A small image deblurring model, trained from scratch: 10500 steps.
Rows from block 4 of a small image deblurring model, named by matrix and row number. Rows with one number belong to one channel. Each number is 500 + 25 x the weight over its row's rms, rounded and kept within 0 to 999. All counts start at 0. Numbers have three digits each.
After each channel's rows are labels from the 100 images, of 14976, where the channel reaches its highest value: "responds to" is what is common among them. Only what is clearly more common there than usual is listed. The data: small renderings of single solids in any pose. In brackets: how many of the 100.
# convs0: first 3x3 conv (model.mid.0.convs.0.weight, 256x256x3x3, each kernel summed), inputs 0-255
# convs1: second 3x3 conv (model.mid.0.convs.1.weight, 256x256x3x3, transposed, each kernel summed), outputs 0-255

convs0.187:500501518492477488503522515463493514506478520532531485502490487501512469471498529508530519481481499541498496482487517532483480498508532486517557479479517464533476472490497443498507532516522461507557499486543487524479516513516491524469479433515526534466538508489472507505460494486534525462506506496524506487507520462548526516510495499443485495470541466498457528541542442496506457486508551476474504508506484508475506481498511535495454503503508446484518496489466535469497518487525479515473454524523514518483530501498509484502487549486477461510535512500530510488448494500495493500482502442489448459550491493549477519504532477532518486479507473522505508514508493484516500478546504495504463542489476523486526452493481529487479544489432471472507497475489495490523520504506453
convs1.187:469488486524501497494444461513485495485494464515533491502547512485492495508546493524498491507494477506545505538507473518518497517482513518465480506508519560496528500521481514524542498505486507558467509474492498499510493491476533533499479544516489515486482471493504514471511507558498465525467479529495530506480464505504539508495486477522496475473486488532480481512487528564499542497510477480528480489470542445529502528442477445509466490513489522476514489513516518552542467514499527504520488460489531488483469489457496451466480522492543499472496487525468475494530505510487479531557472519529535526475464502492496496509512518504468527511528448484488509545484477503468556493504539500478550491517485506541510519518460490454495515511531558482495503510471483511453466499502521
responds to: spring (30)

convs0.140:519473489479527496565511493503533536527478517542486512510508475481469509520513500525504548508583517509502526488530513522562528489517499478537511487500518505548509495566562479505521519509534485524496503530526473510542509524497511498526481512522499527508517485502491473541507537495540507502500505491491512501516469522505526523525473491510521540477486507501490530501525496521500485493501500516514514471564522532530479518532526486470497503544522515484506516492516493486530489572462531491497536479533480539517513485526528502520494511524508500507515553518488501473490477514514550510488499509507487512526482503496532501485543500496467524512522571466474505528515508525497521563506543531507504526530495494475516518487508539582494497509510488511569499519519497488527496557548516
convs1.140:504497544486507529505563481489520538517504509488499543477497514466509539495493510499507457505522490492501493517486481575479512553511504521475525476475495497503532549467508534573471472499463513491522534501494508489515510503531497499483493538507552486527499483544520530550508511481490479476508500465530506482495494459548509466503468469506544484529506500539493505474490470519520478499527509464471517484513519519477508508501485502499555487520469554527509495536544513495496509482494534467468514559515490491467499530498526489506498478483515486505537538503501512502505506517500553498489594447491464480444513493505542469505486509528520519495526486515506542537510508503475482480490486477455518471476527501525494459499521473526492510516481480556482520502472539472515498506515522
responds to: plain (93); black (52)

convs0.137:529511501485533490496517479565520470486519529497483543484432461487501532483534464479529500490483476483494492499483491517541484506503500497483539523439466507496490493494512536507535547515474489494510505490539480510507484511564496496479491541509481480530483466544527544514515458494501487501499530530521515539495495524501554481542450532525504462453491512510491507502494477489506494499521482448521479512491500479493495486505477518481496507510489569481543460450453497538492498502493525512540462509481504492535533568504526477492539500520524482509485470484528453464528490537514498501503468517515522520506476499531545508498511492494460472497507517515516513467500459494478500517542498492576509516492488528520469460479511488504492500496503499550492483519491449522493539487538494
convs1.137:536481507557505480497489555451504534485541439456547452517486501520480487509514499515493504501457542508503480519536506488474534500521491430515497510510541529484510517495488448484509471542535516533543506501471541513488476481456512543517486457515493491507509523477479485495479528495490526464512501485498487480498526527482529534489521490488524561500489499499462517491523513501520503507488498543507494476512531445493491568507534488504502519493513503513484521445531526477498428514507498456489525506476496504530537499505498527470467500491450551475485503485484502538476493510499524513518565502519466443481502508499497520512513513498489478471532524473494527537514522539514465473476512472484514494485488512561511512494518489475474501515507508476480521464515513466490480505467503
responds to: black (30)

convs0.172:520436491485464461473477494459485506491525517505497470513509491509488492498457473497512492447485488486492465481526473519491501497451485464473504516512475495481499406514514490470529479468519477492500479519526527492493499502464486534489516486542478509548515474475500471509494482422477489525510485446506504487534542507492522472536507465503493456455524488495448504461505478509485461489449484485484496495509457500484544487495519490561485477491506488481511492490515505426490511482480498496440512505493454457504515473483474494498566529476467496493493524502506480514487522514500485514491495484528479489466480474492496541435510509524489495489442500508510479491488520526506454483510511519498481510480478512463508478471511478496462505471486527475485516468449490505484541491486537
convs1.172:539518504516557476520526443528545488534527506531486516503463517499531533509542505533447481498488454485502530533493486501556513535520496503501528468496543489468525528486508511511467508473444477495525504506503544513530517464475531513482502485501527535504503475508492505536500505548494492487487505528453487511468471544458511507500520498496488476471474454523501493584532527490504521505506507485509474489529529500504488523523463466465505493483519537518483476546521527524551504507488505481531485475465479481553530525533501525498485460513529525439510495481505506514480494484509523476527512501510544468506500526456515490559504516512497497530517468486496515489501472491515547472492499501487547556514528487538488542509499491504498520486511501526501495512528490532549477516489469
responds to: spring (25)

convs0.116:521512497480501505519490505514495464543490488555474501513548497484486508504513477512513490469535518500505522507513461503530520484519497498522475483463523507452548520548486508517500496546486496521506524501488494501518493489461505514490491504473507531485488493509489512494520551501587497471489554485491515496481496486500546480513478513502496519483487486522494513506503479523479505500493495490480508483524514565512469531499495533503501504516525522543483554473482484495498507550499529482521507500543480518501469512506549543556486512503533497494515542555477482487502499524490517487518490504491507508550503462534483493491530505502526565579489547456535495503541495529505501561508529536497500520507511480510497523493460520539500532485496494535585495481518502499558480561545520
convs1.116:480511532492470509530599502480538483481503511505511519510488531486515526498461506482502495558503498477500523489500496563501479558524501527490471489471509483506506590438500510547494483475483505472534486523506497494493513535522496487492519480493561472518503483509510490533505506524500487476512470483506506491496502495505493506502493438512552486503483506513478487467518468493486471506523497488480522482500509504461503529493489464511532490516479545491466511515533545455499510490489541469445529560485498509484469483496492471521503487477473506519538519483510534503511469484531515492459586478516476480443493486513507446527486485504505489502509450510507546505518490487462487480490500475477496501492497488499488485462499500462551500536487457546469505511478496504527508469483513
responds to: plain (93); black (52)

convs0.144:523513510468551551511509504510523516522507498550521504510510496492499489506503489524495477509572497516556524499517518494530514517557534521514454505460560496536504501549523487477531488500533499536488509508510492476530484479508500507509510476490516486492488522511491519549483502491556535495489526491498546486531503490544517476496481477513519550518481485503495508544526486501496497516499472489478528484489510549475500521499446469495533467537538509497486574524507480510518508532472578453504523519527491532483509488509562510544496530520520507508493513569514523500454515514499516517491501481503499492516519529478466476489528504527546531527473539482529486518518520490529514526529513503472500505528485508506494516481508523529537511501494509520532496459525509463537463544543521
convs1.144:512479562522521465503552526471491515499527489512493550533494498542475548470490510470472491473500507527460492513500521520485514564519480534474513498479507497495507530468467494538481508484479509525538510506487509510489517522539462474510473498501520508496518519563515504532528456526478488481526507497507511516508497491504518511487462472469505487513544502498459465468504487523489482492505491520473515515525525520464507494499510499504533536510518511515497518490571549467482557500502507520502528523507499522514509574497471479468516466486483467494538460495484540505569486536528500485477609485500455503478529514507498499507512523478480483488535469519494537506495503501456484508498511513494515527503496498478524478505502500490486508518501478564438534506507504479462526466492516
responds to: plain (93); black (53)

convs0.78:525508459504494455540520473503509483515503510512585535455523503516519485458471453502482487516528503494501508491543492474557522486531495504520475522472516495485498506546472499506510482504487505489464502476493491542492547518493514493492518472482507501476503501468520461522469486479485525511498515521492496517509485497522499513472450526454478478540485512494495530515478535485501526527506485476494504579518483477568564496549474523496435499492497430499499513504489452512509471510486517523479479475505480513530486465500504500515519544493495544518524486492522547478543495508501490492532455544493511502518474501481478483528510490499563488499495532518514508502498470522544467504514493491529531531475495526490507493570479475560497533516494520497501449492519500490510496487467493
convs1.78:509553525505478498463477502466494496513518499519457474505468496486505514521531549535509483510496519456498540488495472491482513503492488463480522473474530486532482524477536550476473508466516480495521503505508508489464562530488490484492467486501498495471476501532524490515491550473512448482500491508532538480506470492446482529532529459542549513479488477479504515509510499534502426475481458525476502498487492497502501554483484466507537512510516527487505540491526518452502530503565511504550529501491498483521534490511480540523446519502491495530489490510490438541503485505475536470489512465544481479520520479512501509527490503470463500524498519456513494500490461488448495510492510489465489510497519478514498500459519483425542526521513496486534527515482536524468508518496493
responds to: black (32)

convs0.170:498498503506477544487480506524495508526537524471501506483522447509463469530493512495493514512509520556528477471513488503498520497443518565487560531509506486512505488537522512470467498480499491521548509529517502507478511505494488473530555512498479525463493519462449475515514495469502517539537513514515485519488450498478472483464513501460516468519502542496508528471486510485515527464518472536505518494479489523498521544520531508472539428485524526499467482513501529553521484493515520537477516508487536521501526506521505517507472491490538511484461497508486503534499515500464534489478528548553495494505523455481456543469480506497499503474490526490490499533517465495597521484489563514538503534498495497481485520499528536519526501485506477476509465486524517527499501522504530
convs1.170:513501485485489469534483469464508484473476476476519519489528484486531489483498519521511477501518493455532497501522509522516499518535507458510510450517477497496450509439519497495479480440496482477499500487492512529560475489504501521522484542500585498539501511525520488519488520496460474459473528478491525481513505481472508492515502467509463499518542507521519492507487489492474435534496505488488521538487512495464518485509487534506534514543486484488525532529519503448492527501529529485530518465483487532511555553505483512535493523501444526569522522490486528502497494497477493466490535479473501498478537501521559499490481530461519490501517425512486499488451532476484510531513497496455496496514494501528504454488470505460466485485484494492452509480489496471500455512532496
responds to: plain (92); black (40)

convs0.48:473479523474536503479469534527513495509477532488501545503505494496466517461509509494476473474491515473508500493535496491483473505530527472495501493511495570510506500488489458493480495524553489477496490466467483522510507468489497483421509477504510476512528477458469479487484502491466508484488494540497511477553477459559476478458471431505500492463504493492489491493506486515429457510498491492523499452484503481505496472514494467478496554504515510493486487499470499578511481506543489464512502515502505486467513510499487510483456501474459505520495505476445484479467469537516479522499505474449519502526498546492477518494495448559473504512515498519496464521501499470492490513489433509462478491543454480484525498445487487501506480504545498486483501540500487546496506491499471
convs1.48:462498491486498506505531523538507480504530496461515472522516505526466523504525481498506519492527511493538509488491469519539503495466479492486533508475495446481512519495528519491558503464480518514451512514466511537508457508529497511555524531485491517543528482516525536479494521546514537517483511504489514502503481492489457526487540499524532532516472543501489514479477461487525518469463527522490469497489500528539497491490517545497495472504498498511531502482506497482524468515468499518465534513514466538479485502530479506506502506500527486517485503499495499572516511439511524466483471476508486514509434437514506510546505535490556484486538543484500468515505467591491512484464485525518448457468466499544509513525492498509512491479482493525505510438525490498487524526479492
responds to: spring (27)

convs0.7:496500511455510498551518506503512525540517505530489508515480477495523523469495496514541491494588529508504528498488512505509556479540517482536486491528532504493507488579493535512481469484526493505519475516518463512509525492511529493473497500487543539486511524481503543493524538515501464487497519487469513527473456489489493504491505476482518492480537484492494497460490504514493513495512497483510501478510540540519484523501504509485531495518484489531447540503507518486499492521492552512491498503574495493496499552551547535533486516482531489538486489573470492507443540524502505474512512527495478478520503484509526524532543503503527487537498562459481522538516507524499522519524524469494487524525498486484487534517482515550493513469503504506574499477507533486540492540543516
convs1.7:518497537483487505530558506463513528495477526513484546495489505478491543493464509478479474527491475501523514491481506560486495547523490508465505483490479486474519563444467486568478503516466508503526554518505484522481488533547471505486490498463529464539512492542495524538488524502482490484483477474507481462512463504503545517505471437532527489518507476530481476519513476489478499516488495482449536478494523517458471502503475476507518478511454527491515497509518562478478483473495536507472513497511493481506498509499498491489525505500476527532523542498511500497499481543544485470459538478554455484466495507498541490537508493509489502504538455544533507511522470501484516484481482497472501476462493492517531464476490493481545505531494462528476532520501533457512490493535494
responds to: plain (91); black (49)

convs0.225:500486490477492460500525521479493512522548509558483494504533481490456484467509493469480491525557500504541503516491524498502498499509502443487500535506513495530533520554505491499471477541466505488494509534482462476531470518470523509491507463492498495489473513483526503506553523485527505509487491495503525474522480525500481565523500514519525498531468466507492512523509489507525481469501458506459500525470523532511474513505477473498497477498509446513491540489496485517549490570455567503547548517541509488486491490521517500496511508572515471524512544541484476427490525480484506474514478525519489495532529524531523471532504466507551536490488495473489546534501516493488509517504527520496489535494506555510482513515487469539496525519485502537553534489505496474507485508527514
convs1.225:496501554542506488474548521526527484506483505505481550508487515532503532457489515549530474541464517487487458554525447575511496473549515495452541464493527564466504513477496460511506509485512503512512525513509515496478534527534484506489499527512516501507513477560500540545477481504468478501512509480553524498501485477518475474489477485492509526506490486534477466534498502487484486497537528516494552501462492480485517512532494501522516524495471504455509527485543544476495503458528500503487511498455485493487487531451490494495490490467505483491480479483494500487521510533561532528508506501460506477490518502479501492467496498496492507502509506491465523483475513440477511468481481420515516456475517450486513456467497505490496520483488498502445511485486509512474513486484522
responds to: plain (93); black (64)

convs0.103:469555513483539523539494508497488524530513513518538493529521500491498485533547505527495497499547539520554545526491478516542515488496541503517490529500524519483504460526527524486491491515484537514505491510495468476536503509539550486489501496509541523520473519474501499533510538499540501520518540469495528497488458523519504509528492544490532534471496503553513534497529506489479523517512483500493503480518500567506465535483507481477526497540531481510513522495538485463522496531481556481526530515526454528478509472525522540543499500504534498535490550550506466480505508504480536486490485509523533512532489493546503523504528490479594519497501532498500527501539482497499561542504503520513482523534505505503506510489517499546504532502493494507540508500532488476503512503561515
convs1.103:506488536483492529496568476492511513504509499480517518521514501514488562481487494470534491554518504487502507513488507573500480538526498547461529475502494520509508569486480518534513466476469478492537509510503508475459510501540506471474514502480529498529473484555484501515521477505466495495480500477504507499506484495521520494520491448493538484507497504557485486486502458506475462508497497500455515491515553478465519501488483478517546480521447547508512507500508526497497519463485506479486539523469534509483500531507499411467498520481478511505517517469530528492496474501508510491476572481533463460463485480526549464566481524534455515474517518506535511521500510491445469497483487500491508504483486507519535485488499515495514486523484484505455501497490488459469539491501488
responds to: plain (94); black (51)

convs0.47:526558472502460530498465481438510487515501522501493485467465494517475535473494489504518502508464497521499509518497482488502499482518502482497513489527516505515490486482489512502530487491451510551494477480542513528511517501478495520580486515513514487514468534493500491534518531521521481520523488471480521502513478493477508546519534493488513497489438478501458505503579532500467519440494475502498512530535510502464570465504529501515508532502489505485498511534489520510469523497494492478469508511484530522526512493486473524472560548456539507458511520474531510523462535482458539493508499551551532469484479509494526483480513527471526499531541491526496507500526503476538507483439472514491534548487491504468491463468468521481519494510540522509494517532526507548515505505503478
convs1.47:510505519495506508485484470496505502504551520495533517492545527501464464530516519550502467480503500513527509519517519472478494489447496499487517461493480476480488486512511496493394488473532531488514474489441530521490491503502512468548525470482504491516501517478474492503475531527502543492529584490501486501509499480465493459496523521499491434522532501503503494462477480515528501504499526509504490535491524466522510553502519510478477487505513515488512504522481518498550501444479507506543515506511442502540514488505511483520493481535469504526491471524533521522508522492503494430511498526455487475530482482540501500521470496512574515484507500488462482514500465466496528506534531483509496538510520512509504554545501520476508494474490501486547481451481480504524506494468548
responds to: spring (31)

convs0.23:481470500499501511519496492530494528501517512477533490552539485490430496504519467483521497564505540482480483489423529508521494515513554514494515541482531530503501492535498509505560542517508494480502504567547521508504505471516503492491482533476491474493482511494542484546448484489507473524504452506505500488516478464524518527503516499467497489509481482499503510487527506520518461506500455537530530508481483522530533494523483483557462522501499545487516503530539512466500491515469489522483504520500532540525475494514496502508450506490522437497467519521508495517471539531430498553519497475485523561486522535488490493511494564508470540454517511512484516482503482538489501508490499496513474542514482491499487510487524525526511515541460499508533485511517495462489514520510504
convs1.23:500519520471494501522508522432490493517483471532492505466450505526552502501492507508494502460461456497495495520543495511501491518534469454493494507511486507507480494468506500459516491484458477498558481451514475493495476517544460488505520470505515464492466512468454540501535515480503546495531500497457495478530493525462540508520470446518508502498534524509514516514487483483500511480483515492477523507478502544476502504488493499498486491542475441513491517492511471494525517458517518497467524464504521492496529542481503506514531544539439553520518483496523467508506523526482553517494570539472471489475512465542517509466507480492462518528502474492480469518485526480509472473503505473473499500521494494469488443487506535490457535491506468560472532501503462481524508495499503
responds to: black (33)

convs0.53:486484462514502528501489505494496489498537521491462495496510526526534478449552497488457481480486504507477491522489476566497496535493524478450495440528492490499525501477515438490487523475448494517499489472506498467518493489441486498498486524505425499518537486512481522507509503486515538535459491497559523505481505477503481478514490495517493541515477528497508504492480548489516549477487524460540517536511464501569533557472508478470534481489487474451486506522473513504487501476494479474486500497486536507507489500501510501501526489472494447483522509494474533510578516506483483495525552492484527531509496472503497488511501497499504509481494489519512454533495455475484490500521532504532476565497504522453540473495473520475498564475473479512482515481494502511476529525496499
convs1.53:511522515505520491526527503515526567500455478518504506555477494464489529553432503480481491509509500521445517516479529495522495508490483519521517511512470494498521536454491520500489461488528503521526518499482513494492480518525488525504503479507548499493493507496522470520446511504514467487491528466462451527509547502506525526489509511496485429460525520548536494490500502481525481547534494526465510454530488510442514474509525480506504459480524502500539504462511497468489506510549503491551500506484521524531460512512513503496479506470449571488521528467520485499473485502525504497447494513527510512457500467467500494498511485538495507513506523499541493473477559522458487484467488505490517499504526477455491523517514519534499499513488499469532491463543520507534450514505480
responds to: spring (27)

convs0.148:492460503487489480490446494474468483495497517483467507495491513502467526491514465447513495447489496504487489501468483473495482488503511450475542512523533510498514459493481479494484461476489489516467482493513522524489547489466511517550505526538446496479528515480464463535494485486492484507532467511481557510499501495500506471521505545483509467511510486474501499506538467509480477479473496498447475529510465467508472485474503517474505517458531484461481484467498496464509543465450480459469499496478524476497473521498475483481484546477460512483514495481511506485491506428566498510458512489509426415479487513440480526506469510570495508468492497477500476500503510510491449499489517502468512511501512497482458477518521478470514489504466510468491487486502478523505513490505516
convs1.148:500515487468481501503524489530523505493507475500545559486458512481537479523530471546529549529512504477512517464523509531542519519513466513506469486483486514506515539477503496524583529472490463496499549435470480495520469487537505498515510499466523470495505499520487532469519510525527496523485483504514485495509531500497526496475495433492499497492463473537452519537494515489489504507505479469543476463489527511502502521467484505529495476509433506514502499514492527510494497518536524499474503496515451493509515503523523520517509478484473496508481525494491492469524496538514503517499525486606513502517513503535516516466498454477499508492530510536505502499493489512504541444502480507503456472481498492546549525457469505449477518500518519508483531541550515542501494494524522
responds to: spring (26)

convs0.213:460457503499511528457472544503484472510455523481487515481485569498541513508484480495517498501504511489482508529540432529503503493488526540509549538537496514447498508495518526494546503487544484534478515485514530499503504492493512548513504532542483510475518501461469509509500535513501516499521492478531521493478522481497543527468463511485520538512528529493455518463564509543468498523490513515477486482502495499486522515535495498518522585503540499474463509523499550513468510506482506456498441500497451468484522469491492492490546494508511503530461512507513544499444478517468518494496545491466500521497484513494511504498510534538497494488509515511496484486495502507562535489460457515493467527508518510443521489498526504511489525529487517514523510489459481524498540490494487
convs1.213:494489520511487470514507437531503508504518450475524495513509513506462503493493472516496475484504532544507497515513515505499504521469500488484471452476458489494507492493498483491406516481456481497537491481434517528525494526513480467481504494451518493537507518525517467518506483494548527496493549466486491504476489556457455487526524482489490473490457498506513486498456474499489480459484495488494485494495535514525482488478486538480476467530534512495510483524487477508536516487516523531487558529473487503525532491520502511506531483521441507440530486473517463500523551525467474473505457555488506497472483496509480473498519482486518521524504528481497474525498477471483484508499540460553473538532488478514520535473455516491488501467526517500476516494535530528501488520553512
responds to: spring (42)

convs0.6:506462527545461524509511529469539465503500486492505523501524472497524470523532514475514476516526541503518505509532524519518531508515512497494530529534505440483510505538522479499489485542489525517506541500483525518525520534459494544481532463485515506484496548476492529542511499506511515543516512516486504483524503480534500482516539492525499501486495454468471495520504498511524528479561490527528497508492569534546562515521480485510486511480517481492489521502509479483549507524461531520495528483510538506519512482502515516490545497513552473515549515546492477517520500489457553508492498524510512514535477488530491507517512536465504529514505547464535515490507514493503525518512495501529570507550498491497424532534495512551500523499466508521537501477519511502519461492505537
convs1.6:484463485501527498521539452524493535476528561522516545490452522515495535532459531493504520497484492468493539532504512516523510532509483478481496488494473495504527515485513498543506458466506478496527509487486488519466528466516520494500488517494479529529539474494507467478490520481525480479484476470470506481502501502467501475522503518489513477497534540501530462485490498499495433522475499466459490512498465513498505523497512466496483436496461479499548487477492491496466492469544541446519487505467514530434503524562548483475487515511498543516505531458479493455517482473484520481519576495511514505480529457504489502557497507493472493539503483495500507474504491479486467454457497480508470477497490507533514483517491496458529450524479511546470490541492512502493492519521500
responds to: black (52)

convs0.184:465496492533496525471482556475468484526517519504509467482505489468472456501558518455499496497479506473511487476510497472454482479518570537497514495549464526486451496500506482500536538502463452516485475485552496483449489484493508495545453483475494470467520507518475544484465506507497493454471482491512514489524468542510493536463519513454503519487469499530514502516527499513472462486490502494474532503508522509498543519493476499495528537469510499471506466519495468481471478487516503473482480524500498485461506475482500490470554518484470539500491492492498512463462522527496493482510480537526468481499501510481515499519508494476512467478509482532476477507475526522449505456493521491439469531486467550488470489481539475469519463503541512495494472531507480510493558519495542
convs1.184:510454522486500507507526475482496515492518515508468523508518484557489543494473479584473479507480492507509496513467492520502497528500482481495543448489491488529548514494525504506427481503484533492511490478499570512509519489508494480467524521509483515547533490511477483531539515518505546518503508505517506539508491473463509490493526489516494440515484510502497476532491475483528511501441504514482504483498506493537503495519488539490454488511501531513512523512492503539525505475491518524545482488514498510495514480488469449515525477496428507505530530463530460570518540495487512501485522507471516469442479489481491471474500458541511516493519461463493484517513451473530473474502489509489534508492514452515522515514544522525483514470449507515448518478470489520489461501508470
responds to: spring (34)